{
  "model": "image classifier",
  "dataset": "rendered dice on a table",
  "train_examples": 36250,
  "image_size": 24,
  "crop_scale_min": 1,
  "num_classes": 3,
  "padding_mode": "replicate",
  "avg_pool_shortcut": false,
  "label_smoothing": 0.1,
  "beta2": 0.999,
  "shampoo_beta": 0.999,
  "steps": 2500
}
Rows from block 12, named by matrix and row number. Rows with one number belong to one channel. Each number is 128 + 24 x the weight over the matrix's rms, rounded and kept within 0 to 255. All counts start at 0. Numbers have three digits each.
# convs1: 3x3 conv (model.blocks.12.convs.1.weight, 192x192x3x3), inputs 15-29, a 3x3 kernel for each
# convs2: expand pointwise conv (model.blocks.12.convs.2.weight, 768x192x1x1, transposed), outputs 128-255
convs1.39:119133104110103142139131137124112110143104140114139091141108151130122124143123147138118119165111100149098133079138134108113129135112126130091111147095123120159167140108099124146127150110152105129145153094160083133149146121097137116096137147165154139126091113135161115153144127139153098142152139122132126160096110114168103106103123135123085125119138127127112124121114150135140137118116135123112150134105105
convs2.39:088145121123128132141115143077162107153130163140116095108150071132132110133156132143151134153138116159187137125099101073104145145118127115132138123143154112152124158111152143138124143101129129117095150131155094129166132132125137151111144128167136127134132126113143193138143125115100164101125138142103108147153109173092161108140112128125125113116094138122143154121139130114090122113142
convs1.40:109193145136123129123131120111180147164139087121137142124157128159144086102130117126117113137120109135122132135128148137139120147096166162155117145160052144133168138179176130102089169136089115161130128135143097107121114133112111131144132122174165145118116103145179125142118154122113134119163144085133120122097148140096133162158181141121168090135128118152136132126139163155111112088146169129141110151124118
convs2.40:144127098102076172086113110118099090121142148160134088143111035120117182113104102134129155111151080111115086128061104140113137085081119130127145136127078168158115123110111079139074116132094121110133120145150114131138147089105121122102137100096097115143100151105124115123119091088105129070098128123113110106111112128152086082181159117142134127074135110115074134103144119111098088121133
convs1.41:126124111125143129137112096098156099117124115129133127082148147121129080099125157142118134102145135120158134122128097131135074119104067089131216061099165134175165114118129139141133129079108121153105127106090109135088108141199147136197162124050093123169112141159120106063112138149112117127153121130069141090067180139071181119108166154085135155125154129117158170092161155124121139109179082110108126142119143
convs2.41:093146150130127095116122129130191171099132139130117110168082163125151125153128116147151139117157157136125164107135126142109124135148107099139151116140133099123141102172131152142119083138070124128216141103094153143111118129142146112125129103115102089093145164109109094129138220128129097068098106104119182117104172096142203136086098086147153147162150126135117117157135136164099137126187
convs1.42:111122159086168103128139151108133106099134162125116115149131108094137119110128140124124116173147128113137115126145122103157117103124126165157142128152106103058136149163120108167121093115114141128113128160137134137123149134129147159107127100128106143127184141119141116143135116135120122142129139108115134148141154129102142117138155136136140138125115152115152146150146122112145121115139105144135109194117092
convs2.42:117131125132131116098150097118171111115138157154147116121086100185090115114126093118134137116131156116156158095153140147096091133135137117131092111098159128104132160104120142086122093070104159126145123084112133096152119115119142166144120122114114149158150083078121125101112133132141103117117095122155136104115124132092149139108120151123088149144109109100179134098130147114125126171144
convs1.43:127132138134127155131133118111149086167119130108081143108112124143102127105111128122114171119112152111127150108197112192117158111087099138120161093111135106124140183118104140123135130132108100110132154116115113153122112125195129133159098087110136102141102101138082143078129092120141116127115154092111110099111121116122146165122121132126084134107105114130111175135112160111120141103129132128107190124141083
convs2.43:124146097111122111102142123138165162135154143151125127120145133120125095125085110153163099090154091101160148150108154109117133147149105112101135101135130110124141096066162152126110177124110107140154122112128105163128119201185095149121150128097133126104112133133139157119100131116106147109129155130129102145132113153137115150163120154148131138123140114094123102110134151125101104107135
convs1.44:164146105125177141125115121123123129134155098102128113133102100146145135104119104103163158096132138169118165147097080133138122112141139100131107158072128115155086154143117136154125105127138140118122136119106165119097137150108164102124106130105127098124155105143152118101105151191124141154130140144139142137064122107149098159139118110162167105114116133097169146125132123101145151085100148080148149136146128
convs2.44:119119140167141117115121180112144154175101118076137143150118111138118122125091161101132144140134109137115130110105124089179107139137114170133116127149135138116119133132115087138149134137168092129163106194149124112173084141095163102123142117098107137134133132145124111101130110121168135122135179098118123131123096146088116116122116101148111097099164105116102145150124154109139161133124
convs1.45:109097119144151154130158139118111103164130137161118127125151123130143136131101127126139122147132129117109110102126138152124145135134119160143106102133113104123132086143100165156111114106138121123081159150160114090126122125122126141085145112131149124121144133121169127139154118146144121115118166116131114109158142136108160117126102109124142108139107098121129148116122116119149126132115099126109141127161125
convs2.45:128126162110096129116116161122163080100174134115133100136126131114102109122080138124131140137141130148127098137149133108159091110106108136107119126138131097141112118088100133148126156107146116130124144111136132099120158168152156121124113088142120148120115152130116108140138165124158126113122128134136123124145138152110142133115093149112147133119169119101119120123131119111147128129151
convs1.46:144133125151097128126120137141138105128155142153128139138107116111154143148142134157108147128122147155109112131097098129176177159138127152133116122144138142144080157123144111171155121109093110113114123134135104121170153105106131110122154100160137121150119108097148089141137115169143109144145135106169129118142145110130102119091115093140125134160135119146107093132156126107154101125124136130114155125135108
convs2.46:151112142143200132074144103144134122143123117112134091103120147125106108130121122124122134151082161185129142122099117147124069116138112143126110144139152140137116173106130081116103157101130128125108110119106136109094087110114126136123119120121119129103154127130123124111115078085123140121122108146112159095107103109088116150158113124128119117106108124092135125097123113170139144120125
convs1.47:115102156091109116126121112118123140148147117154118143104099120111123138134126132154118145130148128064142135092114150140149135105089141168038137176106144079162205073087131130146151130077106114096159113119133129103076152066080052140161090163102171075065114161163116155137121093111158132128162162170132156124146140120140121147133122131134114136121118133081131110157100139099106153133145141117089146100177123
convs2.47:136105129141149122137130138132113109122119115139119112123131108086141134179102126140111130114120103109184141164144133161127109160143130120139126121194128144137129108137157175080105134123137098134166120124151119131160133110162132161124152157152112110119132121098116162129192159111146133143083111112106123132131174133140133129108128182092117159142148156102127150136135147102162102140109
convs1.48:137167118136164102142152147089114124137163116122114117138146086154165146131139140139138134102134101131166169119125101123205128100141118107134122113136111115153106145134137150150128127130120119158127160174116115123149092111091128110145138117123123133110119157148107122139151140146140139148110114128143128140126113112103124101125113133147145126154105139142116116149152107137134118121096113137160119143107141
convs2.48:158181161123146117107143136107130130142094127095109161152147130117074129136124149113090149101125124158115142142109135085085120060135079113106134110192140110143126137088092110138145132130119150138139148128166133116138118116093116138134130124146109121160145138103149128123134104092129146132147117116132161171131112131159107127110124105087117128131141125100105142140099119137136134143095
convs1.49:112128148167131121106106143153127119152113089112101144137114107153100112126130110130126130148107118095105132093112163178140098121141105104166125100122152086119113142146134131127139116136115106142137163122127140109131121160109104099114108132119130077118164136095135143150150099120156173126111145128185167129128117124142109119096098135136147113130122106067106096170132076136100078165123123154067093118127114
convs2.49:131147124123119117102131081124148116101162114153125152133158076179121111087087104097121177121164143142119130137137125090117112153139153128152156126121118167191151113149113137107134128172142094079122124106194162148074122143089141101104122150098118153099172160103117060134162136141121128122105122137125127086131078094104125149107126130147121116095136092116137148169116074157120107124134
convs1.50:138112141130190128132112156146119141140187111123141145127135119140143107131114148144152114135140137116101145125105126109177104157129129135126102125157135106124113149135089124170129108111099116140103096152126101138109151153081154112085138159153108150129139136108136094098136101152141106128127136142158129150173146126111136130140133106131164125131118117150136126134159130116129088120141179113116128118103110
convs2.50:115117135162142144143128101149151134138133115081135122141126173115113172094172129133121112160103122118095098112130133090089106156136142098097110115127132121138135156099146132161127105114126142125107093106120104168122116115130137143168135122131153186154116132132102092124139118114152079130104082114130123148117134148153143149116115098153164161127161112088111142123121172136113166150101
convs1.51:115121127121154137128119133099134127097155127138112132139102110136136141127120161104143127142170115149133179121129112103178112086149132071155175129169135168145113110107120104153128128108122119125113115151129138142164102147156145158161129133071139119147123135160099155119102113093085170140118126111078111129142175133097183123110157110145170145131150112139139140136121134140108119124121128081152160145108157
convs2.51:106133148146149127139084121100156150099160151130093109090102195127114160093136131129135096122118118149108084095113094111097107087116104062121094098115141104159115128159105121115128090123121134100107119133139119138089123144115139141107125102097105101094125154103110102147110170172128145118136083099121153137137111122131164100076151091094154140146156140127153165162126126122107154103121
convs1.52:102130103156154163086135130108132114115187119103120120083116142143171132091145072125129109143106128129129120128123093135165132095129099080074094162141107129164174158113135108133150127151131135152116135172160097125143096146072189111130148190102113112080122125130121144137164120128102141129119136114102126103102146111066170138112112131122130140111155109108148142126169148139118116153108150143138155104114147
convs2.52:152143133155115133078129113121139107147142126112116147126130145109143097133133115125156151158115101170161100124137123129149146129157155139103112141122111137124118156096151151128086094103120148121133118086153163141167140151108112154112116119140113171093138154111109114144122111121141105135166141123146139166121091066137150107141131086142127077143127145105060139149096144130129126126128
convs1.53:145150145128120119122104100126134127127127114123164105132122163100114146145105082126134130119094135116102169082177112090129131140122122141140095113126165085115123138095133100093157099096137148149142078117135122145125052098125056103188114129137130099128136087140123149137166143138104076118130130147137164176094159132142195154134101129094110154091138115115118107132104171116108118136141139092054146145138125
convs2.53:107101142154121134101153068121176141127142150183099129160103124154157140100136115102133145121167142128139108130149097106136130121132134102157122127088114127125128143110137132119124155133128180104145168145126125148137104160149149122141150127184120211113107122122097142114102165100158146104123094092154093149130113087153149154105104106172128183153129142106143147085135151129143116158151
convs1.54:102106126097131178112133098126099119151175124117178124148122112081152163130144075106122177123121082134190084098088123084205203113137087155022228107194004116170154088112155129155143114114137142135095113179116121165135139018189146188060087127149115071186145129055077145148110125094175128152134141135152112134131136144081155153135097183113163109105187083139154085132175103110145079127139145139102109195164066
convs2.54:164171130114126167174108170106079119095128100113167163083150156103130133109134144128094157084129148137110132099075094172084118114131135076108125123144151101115128167106093122119112136132166100122099141146183127146126108137076137161144117129091130101122113125150136160148145116123130117190135127120097124115070139105136113150157135153099100111089114124101124128116114118117150129133096
convs1.55:106119182113141111122102143132152112115136164135109132119148056137123120127132129152140101132125078157169117098141107117169116119089111142179136140109082140105056120152120122122151139138149104116112115120130117109133182155053204124063119058050146126094126132135088098110112129160097105117145134142060152137134181145078092113155146118142122130140098090190127140148146105109124088104131132154156138151171111
convs2.55:116147182099117074115126090079242134176106153161160115142095081145151151177158132099156131145126094114133117164204076120107119126126139138129089143090163100124141099079155185123126107100119101101151157115115112120141127106127139132138097116157138165121144110126116078116158205162143141125115094146116093146157097110144094100116084115153151172181136141099080064085137155119126088155097
convs1.56:110115101125142164109130123139123095125161126106132125095113138131141167110151095145089110129123135093107099144117102097094146154123140122086113064148126130121158150109125152134114131102124109084121141151128143138132128074127097121118107183146135147113084133127159078147125122130126169134138117139129108149095170115113128129119128103108180145103127123141097115126133163104144126097086125134134135100102156
convs2.56:117126126126087099178135098106119117138138177123117088097113093132140141136098129078115155181123169108163096113129134090151082142146161159147156151140165105132105149095165134144167120111189123102138153114135119126223156131076120116137131075141118111112124153157136095127105111125126105193107139158154114114143113096131161116168098116124109155116133173128105157156107140154083131097143
convs1.57:128131110112141148129168101115124116163163150116104111130147102159148169096125114159108115196083167112153124135134105133168180136104100118088159194141071043158156126155105111124134139123082091131132148165139132146103207073123129122137136112155190069147148075130131133156179133128158141155106139106108149130182112079088101133127120149176153124062150108157113128205160129106121091110089089177138172134114171
convs2.57:142119118113156148098113143137100102135152089098072070126187121092102107118119120152086130127041147141123138165107123126067088077081086109129130104165104138146115114148134126134095122214139105179100133092123133100149107132140091118102112120092081104152151128080159152164120106138098143082124089105117148126147121150138106077091158174126109092097142089118171144162171111081136119116072
convs1.58:113124114106115138137147095082109135149163134138148138136130125138148139131174110097087130124111131108154111146124146145123167153126111137072158101170090145122164138124164139132134098130108103142144109144143142145104135042138092217107173112171118084160149144123096129180121141089141129143105112118157131109181129137138142116098100125115181125108132144101139184125174120129141081137159166143147146118179103
convs2.58:161156131114111145116126095153129120123097087142155113117101116181105134136125128132139136082130096163116165090116118149116132119106119098145076115127152072108090150095121075102112118160122132141123144111130088150091111105113107142140107144144133090089089108109138120115106132087131117153118124130093136142089112093162117071124150215108087147148083151137110104139134128131139113146106
convs1.59:117073114112138118161109130120116131145134133148112138165115144134133081140119121146128160075168119110152118084077122127116099065139107176090135056191184080143130084172109122112102115117134125116106126101150147086119108119116035232184160177077136115107093152153124128119100107123112154123084127141112160164125127120139094127139095130116162155120175143142142120119131133107117077127160151100142107109125114
convs2.59:114155081101187145136164130180086107100143153152164150098136149169144108121141157106137115122135163091117157128130152174124124125141147175175125117170135137163120133157135124135115116141057129162150106147130121132036153139156111157129137143136156055166123150081142145172140142127089106140143122095147118140103170108152111122134156149155118157144117103125168137121107105122104118140136
convs1.60:069138127132164135118123139119132132127169116139155123128128094136173126126142127127151114128139132134110105138114130140143141111150150131130118094143108131144122125122118112155110112149120141154128156163104120136142135127093133120126124142137118136099111151167122118120139108118145152118135123129109144142171121116105139128120121100131160129144129114120136151129151090131147144135121144121113131133111128
convs2.60:158143119131167123139100072144147149110096169123090131135123130138164101087158135140100103130152146138108151109120114123113091109149060086137097092146119110114128150101100140140133143093120131144117131157116097082120143122110134135182123101118138114130120102115105150128121179167135142156108111118121160147140103136142084153133144106104120172125107151124086146151095119091135161114115
convs1.61:125150164137125107134100110148117109164136130141134101135142158124119129119139137153119123136123152142085147113157145144150112149091111114163124132106116126085126113137119139120156118139145151125115162117155106119131147126119130156103115105141128147142190169112166106136135104154133113137131140128152147143180114123121136104081120120153122113135088121144129106146117132161116114114061172128100113129152100
convs2.61:143152081140141141122125096097137115172136120122125128145167077111145117098085121118136136092121112130100071146114112114117121140112102143125134143112150127144125143109160179109132122098117118111114125100175126116119118141140129135096115169140105086102113147154126092152112118115112119132161114118136152107137094152124141122118123130137114111129139124126152147143111142133120179135112
convs1.62:120137158148135108121148103120141143144145111116156154165122116161119143143103090117119162159120161109148123091125090148153126134173107101118113133167166106124127100140093116180103126179128109150111146170134116129121121111108085132172106148139125166106138136140126091129127142129133116119132137147133139130109149133117144111109134111142157126146193110125128127131144130098147125116117151145150129154148123
convs2.62:134132126110094099110091128129126127105125131076149057133110106098165100131087149149136114097125124105126144151127133116139141151095149102124140123147100113160115136099131132146116123127064109147143103122071140142138071156133110130137121111125108136103143156119129151136135061147123125051163120133145110112103164136093147126120153130116120108115102121129142122135122155108114143116145
convs1.63:131135143146140123123125120098137135100140121132102112127142102116201129151131101159095154108104124123104105179112119137153120108181160118113130127135174148076117103099166138140148145168116113128137141148121130136147113115157136116118135091122167137153147120130140144110126148146106120107088172137158146161126121122140116123103100140141161128138123148095095134152192124147151114147116140132162154149124144
convs2.63:123111113139110108098112135103054112130140122097123074129101130146092111127130105066117148138146105131106116119121099131113117111139090125083140125144093094118106133144095092102092084101118144145071117132125124105135119136116142127148120105079100115103099123098135090095155110145095106146096124096089111098096116157106085077106145128069109097108108134114099135117103106100154160084106
convs1.64:100141123131123126117099085112143136110135102155110122130120109109153098115120096108114109158103116076118148147119131151120135103071152121140165117149138129086159130104143166127143152118136098132147140120135099111106144113122128144179121081132099132143110152131120127111130108104128121109142141105102129100101143115104118142096072125150148132140141120121165104094139111106105102118111084136124115077105128
convs2.64:133117132133124131126117151137112120139087129137115111133154088125144138137155146117127150144129119193161120123108148131161086152136144161132109145118172117137127140104181129135158137125138181123110099120127146095156136103105102124100118119177139129149102120139154120088122105144113103140119123165107136128125120155151119091140111102110125164176100114130129178168155142116122148123117
convs1.65:130151151135134133137110127086155111130169166117109100124186107166155182104121133119152129111126128119138124100153125163142140164152141124124164165138140140135124114175174130137145098131142131140099129140154176107104126103127156120130131125158123152135129093104118108153116140117120136140087158125068116129138118150106104143144143123165154130117128126123139141157135132125084105114131159155138128170142127
convs2.65:118156138139107138140153070129114083148137107150127133122115050155118120100097149137151128114127132091090124129116078143122118082122124096076136138083109152123129113136126137111142113111094127127139154111111142142090120128101120120116136139125107091116098145147133120120085079080117122100120079101079100142084125085096062101133125132153138127141121127115130081104107116128114079121093
convs1.66:092111099173174120144170103142115130170160118103134128117097121139140140082129138139145129126149124119118139116106113143149114111132098148082136094170122166112108121106099148148122137153140119098133153146153114159134098126151110120111140135149130108140116141124144147142127142137149133143105070125114127083098140135135094139113102155161123137140128135158135101128124120125111121108093108106183143120122129
convs2.66:147148130123133148143140109129122097112101120081134100144150103120147116121083118137096139151105130167118087096104104141098063085113145133086116107141143135121144128128118150162108111122156114121133078181126128169109107119121146106084127116131125102120116146123096098145120114099127139137148163135099120105127135116110135136130114158124116140092117140107129146092144118125133129143109
convs1.67:103138125138146145142131117132151130136165117144125115104149124145139161155137146122142117137182123104132141144158095163200140100118106112113130143158132171110157154130123124163127102112154146116094122170118154140158172156144180128105156127070140141105139111137108116122094111120091108169111183114084116129100136138071123119111114098113179134143119111103138095123132169162136105103101147150163135112126099
convs2.67:130180107141088141085114104135180166129093145122134116146124104158137153148178111087180105078127117121152151102134093109116150089173181085114069175115146118119133145128111137118116123115106085087137115127133159116123123157135138138170159110133087123096157157070109116101143164156144117094156135123136144139114099076144135141087068112097138124169190147118114121087106181100158148093134
convs1.68:113113123121113095119126131120142099143090110119105113131126128103099133123139140122124129120119129153105120104173138120131110106126131105126101143097124117083123146142138116148106124132127154123148141112125108085116098077133165128112155105129147138096158128119122109144098134147112100096138118115150157146129152172121176134122102137151123116109102111110126113108128125126108135129120127130116119096140173
convs2.68:153119099109137107144134119147118095123140121139133158143143119118157097102080132089149138101146123123117086110128124097158118125112164163154069108086122109134129095085155128126124111120161134115100159139130108156165151109134107130135134121146134153153140116126129122120121151096116141110099105133094147135137088137131136137144120115141140139127128146139135159111095088127096122143137
convs1.69:122114186120132090102176110135145172119104077071114125134121118118087083127147144144138156157124134136099122127153105142101117127122132124068132187163158107148126123108144106114140131146125173133150079117125139159146137037165159124121148112156159132127161130139164131104127115108173126124106139137220116133159114122063121101132093152158116137071114084146107117125133145135125107104141160129089116138120125
convs2.69:104089049110131164133133167142071103110135114126129109140104135092097130118120114105109121119132158127091149128129108123158116095142121131117150108176117149125093134123090115120124147161178140141093118145154117110098114161165122106090137127097136113096112095128159100147145118106104158085113131108121129129129117099149108131133134111109138077100187132128101159147156118109114125110133
convs1.70:136141129117124168143105126122141140170138117162142137104150111138170143111152154126136111151159170109131128139139073201153145165122128148148175117142169070107134158133143125154118097132110130128139125151167124112150175184186084158155120121091090146175134137133107063073141133146120124155123135092092167145108179094079134114096170139110166163141129131146141110159119165137103141112121075138148137190145124
convs2.70:150094183127097109057110076112207091117138162150131135131143106140132153130145129134157113139112134136126144120136081123118161133185162100145127117082095127131184122101171122110148087147079133121155131120108122135062126149154079133066112155149161056124137139137131114132138185148135103068105064125134125148101142118091155141086100118104173147171136104084135079082134126142130119121118
convs1.71:095113110123114140127165142091152106098132169121149102145124131131172156134154108132115094115151110142109156108123144093127170135153093174128115093175117141080147138136080112125140077122115080144115112163156104174109121171137117141132104128147139160129105126124121104161106097121112152092110135115149175123115116149174097146138097140134134151107170099117101114130181132158134091120105087101144128090160120
convs2.71:131139119132179113167117109159091075113140099118123102123107126133144132129132129138153103158126113149126144145106126157176083129131128106080124157115136105092112122114128140114126146123101136131132119131174121138135109117125115114075114108115109094107121164129127131115107105060123116134105151143078132158135130120111092123157144188141117124096122135106121147142150135115059114122114
convs1.72:123079123129177167085142117132137152156177121129116140154148102155126133100137141131125117118113106112114160075145127162168150130121085155139113170138105145084119151091145107192115097136133140148127120141128115133130190176103147153096092098145168135089136116098117099110103125126134146126135107145126123109149146179101113126134162097143137111113119116127144127170129135128109148093106120138137100160133085
convs2.72:109120159112107098097105069087207058126122193159148146160134142176124140123184143126135108129133148163107098072162126133093102172144180112137120103052126123166173166126167136138156161092146112108116141131140117136130120181144125143114186151110096146140156143114083103132105167128098101145132126118097141122154130122133126098103153130138111142157128110122123106120112139142119120101110
convs1.73:149125098163139113126090130130127161149115122133110114094117160138169154090128125113102130136110154130131154166119100194148154121043114190093165055189117097160124129131099182107146152109105120137156122115128101108107127123167091143164097136171103140176108100140106121140096091139109150120119154122078077153068170148050138114126123147126137134130106135167114132120140147121116126111139123150122131199113109
convs2.73:182120126101169101078140158157152191124137140101103094115070157096112113157075133112112162147159102148129153096117108105093136169135092102110134116120097088120124091130073138120115097118100144122140119135121111165129099117140142133160131131092140156130155138129101145127141157161135153090129153114137117136144161167118120140114104067102099139094120138139114108132150140101093127114160
convs1.74:150160109150168140162130112143129118161152120145142129113147157133162118128134129119105135100128119135129112163153111117175151141125126118133145131092120155153111114156125135125154154131128147130128128142134155096150180155126108119145155152112128143147100094122152098113107109131112135133106135113123118111141115092141126130147133117127132111111144125144168142155123156145173161129108164131157136136116152
convs2.74:127125133177145090101136112085130078117109112149157138096105108147139139089137058131089118150125106140107141127121110087087106126177134112093125097153138100131077138105137139149113122121117090131108120156107113112088129114131149131136118135117101139117128116127119136143113135158141091105112137113106097112111104102150133132126086073119134135130113129130113137145114086126180113086122
convs1.75:076113144116101137132134145114126106156115096118146127124118136152126125130130118123145122140124094097084115120161111124151129133156144169131163167122074027073041080145115100130141103147130141153144119085131126147124183116070104104104031061051128122069135125092071079096124142141126096121134156164071152116150118156109145093153158123143109101095102125140159160126111105123098106110161094130076141130168132
convs2.75:094116132151158088088142115163203129161132113147140116147188148162149123138122165164150111106180129116137131115182128046074108137110144113095114089124111083142152108096098135154172132122070127159121143101116169105144144156150140153117119177133159119095112107112124095129109187152139091038137117106151112150131159087102144163134075055134141140128130142124091106135150139109150145146171
convs1.76:131113114115120128141103087159133111085076142132141107109069117103140101135107063138149122129096091129122109104118143144095122125152092129049099126164102189174194105145126123154138177181120115126137107115147164128100136130095136163074145170163136153118124099118116161108163101189123106146127080094123126084124113132125154123107116105088099102138141188133103099134114088155173145098128165114097154146131087
convs2.76:103123131119098124091107087112112143140154138092135115100127054122138111143143127119147172164109120118131144137122110115131106117125150112125150163129137103132122113108151118157146125136128131123138154097114087128153099122088130130126143096136121139144108128088138089087135138091169141098154141118122134127128093177113145114125116087120150097178109130145125127099151130098106113157113
convs1.77:124129133140142130150134187106093122143148128111134130099146102138133121159134142153136149129126132145129142139118133132144125129161125123110147165118091105127139092113122126102129101136145121114111136129180120128136126127123120133104105121111114119115123107114124115129130097110136145122134115160117104139129164138127123147137133132129116104114156128134131125150135133160123129131124154154135144120165130
convs2.77:121119114129087097106121092140102095099107131111123147139137129129103110113110159137123144126093132149137119120104112096130084092115125106111119142121126099158097146136127093146135133139132149097127112144124090081111113106087143118091145162132101144117138122125163117146158069107092132185085118131149093125093080121141098099128117114141147060087108134101096116160124133129177160119124
convs1.78:132110098183139119119125107134153104138107135145104152136124109141153113082128073100079087155125111126135186118120122153162111109131097092057085107165155171118214161114080181111166137138128133109130178154121086120099106159151162120171156161155106166098128094172130170155153139168109096135105125133068115125088207107109153138073129107155126135113094106113077072100135145116168174095119125121179093084167107
convs2.78:120083141111113163111106106146154214144107114120135105128121118099111115112105127113106173174153082128166104084117103089155086132108134117121120158134096121150113112095103173106137142138117103126137140101159138112205148119113102146092083089150149101145127143140117119139140168116150155031143148136133130148164126140104157127098060101118115136126147102119109127131141101129103122086146
convs1.79:133119086146158129151128159145155142115146139134113080118111136180186122136129134152128107094125136153102149129137144141177122111119162126106150139168152135133141141125131147124156071112097101135150142177112118137147114113142120120135131061133140130099140136138189100117137152125147142140152121144126117122105128113140124109124120116131200123150101123114186154132141118117140143101120120136152126114138131
convs2.79:122129093123136132147137152149127100135098149126164109147112107162093125103148101100116087129144104135135144081119104096086114116148102116097111100098092131129121136133101108103128076104137092113095097115143116091114115137102123117143134150155092094091139135137109091147113064101183128188133089112155134123117117117106094116114100101073118159102128122124115136136095119134130114121101
convs1.80:120119105138157132140109097160118141117148122132128118143150105164145146099110105119117119152149111139140132095095097121185108140134121122118144094118142110098124143107102142161139106126145115123158115168102126111147167105122109121129148144136128139183128146125123137159104134123117143101127108119121129103162135141110135153108098119106142125111149118115110125110156118128142139086137133092139137151123088
convs2.80:123137138148132073073126123099171119129137132112094114146120150150140175116136126136117142134120151134098135132118116139149150119151126141125102153189149097134113170105110099118102138122111129181102134135135143109128140110121146151093116134081126131124126133145118087102148126118108125117107107139113130140128121121166123158114140177118124134128085103140086117144102146102139147099120
convs1.81:109130141134144150138107114155117137129157090149103105123138143123126139130138100153102120121102123127127105127125149122166111130170132104089158124173109084159113130131123137172137099148131145102117148165160127161121103152125108147088092089160129119151144121104123119121132124127132128126167139100157156120125129136117148130115123149143183136131145117129110150147166121127150125134132139106158150180103142
convs2.81:139160149175140147121114168165081085104083157103092143145144097171083139098112124113115131142145175137090118131069134110157121129109146131067099094108127122142097147084112101132146127128134118120117109121135080084085131103120146124134103130097139106091165096149133146154143101110086059125144144132139128083126135124141137138165108142115124119114143109128114144114132146143132152132164
convs1.82:169110119159120111106152133124080121157113151138107116099092150137126160151179120149157121131109107109121110152083118132134119111175104125157126155133141119119107139123101132136112114127153101110112154157143144107126153120140138123132104097182120132133119119145096098178143102163159130146143106134171120156115151153160079124105091130151145105109100137115112115116109130120136120090121117151131144139134156
convs2.82:157131120130109097075174107117142107145163097138127113122141125126138119133080136100112146123139064126111115142106140117083076135138161139164137122102153106122121140102106107134108152126125140123127129138143125090067116124131120091073110127113144151094124089156103124130115064149149149102114175153170098106093138107143117139126103119138155115063116125092079105179108086141101115130122
convs1.83:118141144163186150128115111138140142131161101148104085106120128156152105128145124105126124155125113132109136122165117136159127157122096105121142121133123119151136147093155107184120137130144138136133136183093134130147141126140114127136134153143118109159155110142155150113135125158101170141136118101114124137127121142095165099108105130103138135139140170123157142114137114147146149119144140104155140147143119
convs2.83:129153150127134101121125102107159151136133136142124092143136075140137150111144136112101136106113156150128109119125095130121110134153147133095122145147141095129136175123109140105103112127108141175104147096120162092142135100119129131146097117124107132141143150106132084146149131107110135125115104139149102098133129134155141090122089130114117141102108099125132139129130141153138131122080
convs1.84:126142099142155123152151107127134102151159123123124116094121149149148123131144107142083133154139124151169128106121164119196129150147121133110119152106152096143119103110113117140139152159108124144156101145158161132148141079109127131128135137107119111122130133117098169118161146115155151112098169100146137104096137151085147111136137107108140144105179116144143138123144130110136091129124151124139133105152143
convs2.84:131135135131162119118150130146111159150185136105102102126136109108100153138104108071100090125108110101128121127127155117114090139108115119123112160137146123094105145137138119117146185138092109161094080125144093127136139121124136130148164133104116099133100124122129126113138085118118147118125131179135144150073159124110099097138153122143101111070116130178148102153128135104115094121148
convs1.85:056161162090134103118136110136160124112138113105106163061170137122156096110100172151119098095153189147042105106168143119160083064082165114180051137000255169159014094182117125122084152096121073172120097104128097147123164190112079000215194234079118112126074054191143169073107110116125197126092123123158126117139119112160137161131171067135140184086108158108137119152138132129042127077162112098184082033063163
convs2.85:116134117111159175196108162137044129096146084125096139143145150104099122084152137111102151094143113111130097127128136194102127068092100169107142141157126154130087126208117115119116149165160094107094157113107156114102109151125141163136150153101115086117140153132117184100114142093116123197138128146110153108102179140119118151140175131127125124091114126147185122116130157093121105142133
convs1.86:123123123126130180119125081117127126127146131143158105120146152129109129135117109111141101163138145114110086140144112120115143105130100146110138093150125091119115146111139101127153110117090112165092111116168102133130152129142066118155080067126129098166125115140099082132130149139148104111168160122121142150104106135118092137118122156104103126132137105143153143110120136126101083122150134114093089151174098
convs2.86:133132127146167124102124092153161133096154131143111143171101146148122135133150137053113089114163140137131116102168130123139121117136125108151132134128083116150158077151147149112157131120116118120157132119105125124110150141130122140111079162130140154124083103147131118109131132123121109124101146167140115143121129133111142141100133104172111152123133142146127082128132091135103105140117
convs1.87:108156162143112102090190138134142132158089143154103129108137160161087130146138114150126133151143138123130143075137143147137119145169156112109172111130117116119145138135103190106147117134123105149111150093152121146132150133107118145111142130110100123120145126130150109096124131109147140168137145119131132098142114130131155109112136130145105129158150138126128142125113141143136148082152147146133118106146122
convs2.87:121118117128125139101108095097120092105151119107141133149147084101119116127119086122163161106108086142115087082138123123109108109107111106126163098103142118105116101114119125130138126063122097080165096132117144117090101128146144089103136128110096159128055141136103146163114109110127116094100188144111122107148122136138127148140105129108143146073136114164114114123107107125131120140128
convs1.88:137112091125145167101126113139178099140106144130128144113172093138131162102132125121148119155113107110117130102103159086069183091104147082146136170089140146155082100148122142123144094146149120107109106135149124124104105145120160108138125158115127135143157138139147131112139110132140104156115120168118120151160104133120139137096164075128099162136141125143116092150137123103155127088126137130086133115117149
convs2.88:157132114125126162160151133162101144118143110160139111111130154112168123118154117181146133120115071143139109156133125164126148151153154119108132138122119134112102129145159117150154125145121115139123117094113124111173112145137138106119140114179139118147131152152156153132124099129095147164165112093121151125120140155104168111145136111120189163138140174130155162060155132137082108157141
convs1.89:096114121123169126118148113165124125130128145129139126154116127118142147113129101160126132083141116109159136105115117108182100122144128133134115099170115140140120119131109099131121150150083146139105141107115156131141146153117096142138111124141075115143113144148152138073145122093154147120164129085088114097135111155107173146123148104104161164122107117130120085117145124158129106132142134128125115154114136
convs2.89:088113141133147097120085144146155146144109131117126111153177130104116133097133108123102133148103160103166112140122128143136089163133122151118130083151129126141097141138170112133131116126108087133144109141159158103159134112129139128140090100128109075090151150109112080068166147107122140158134117133141132122174138169121105145122124126101154100149139119099127145110121204111115143105092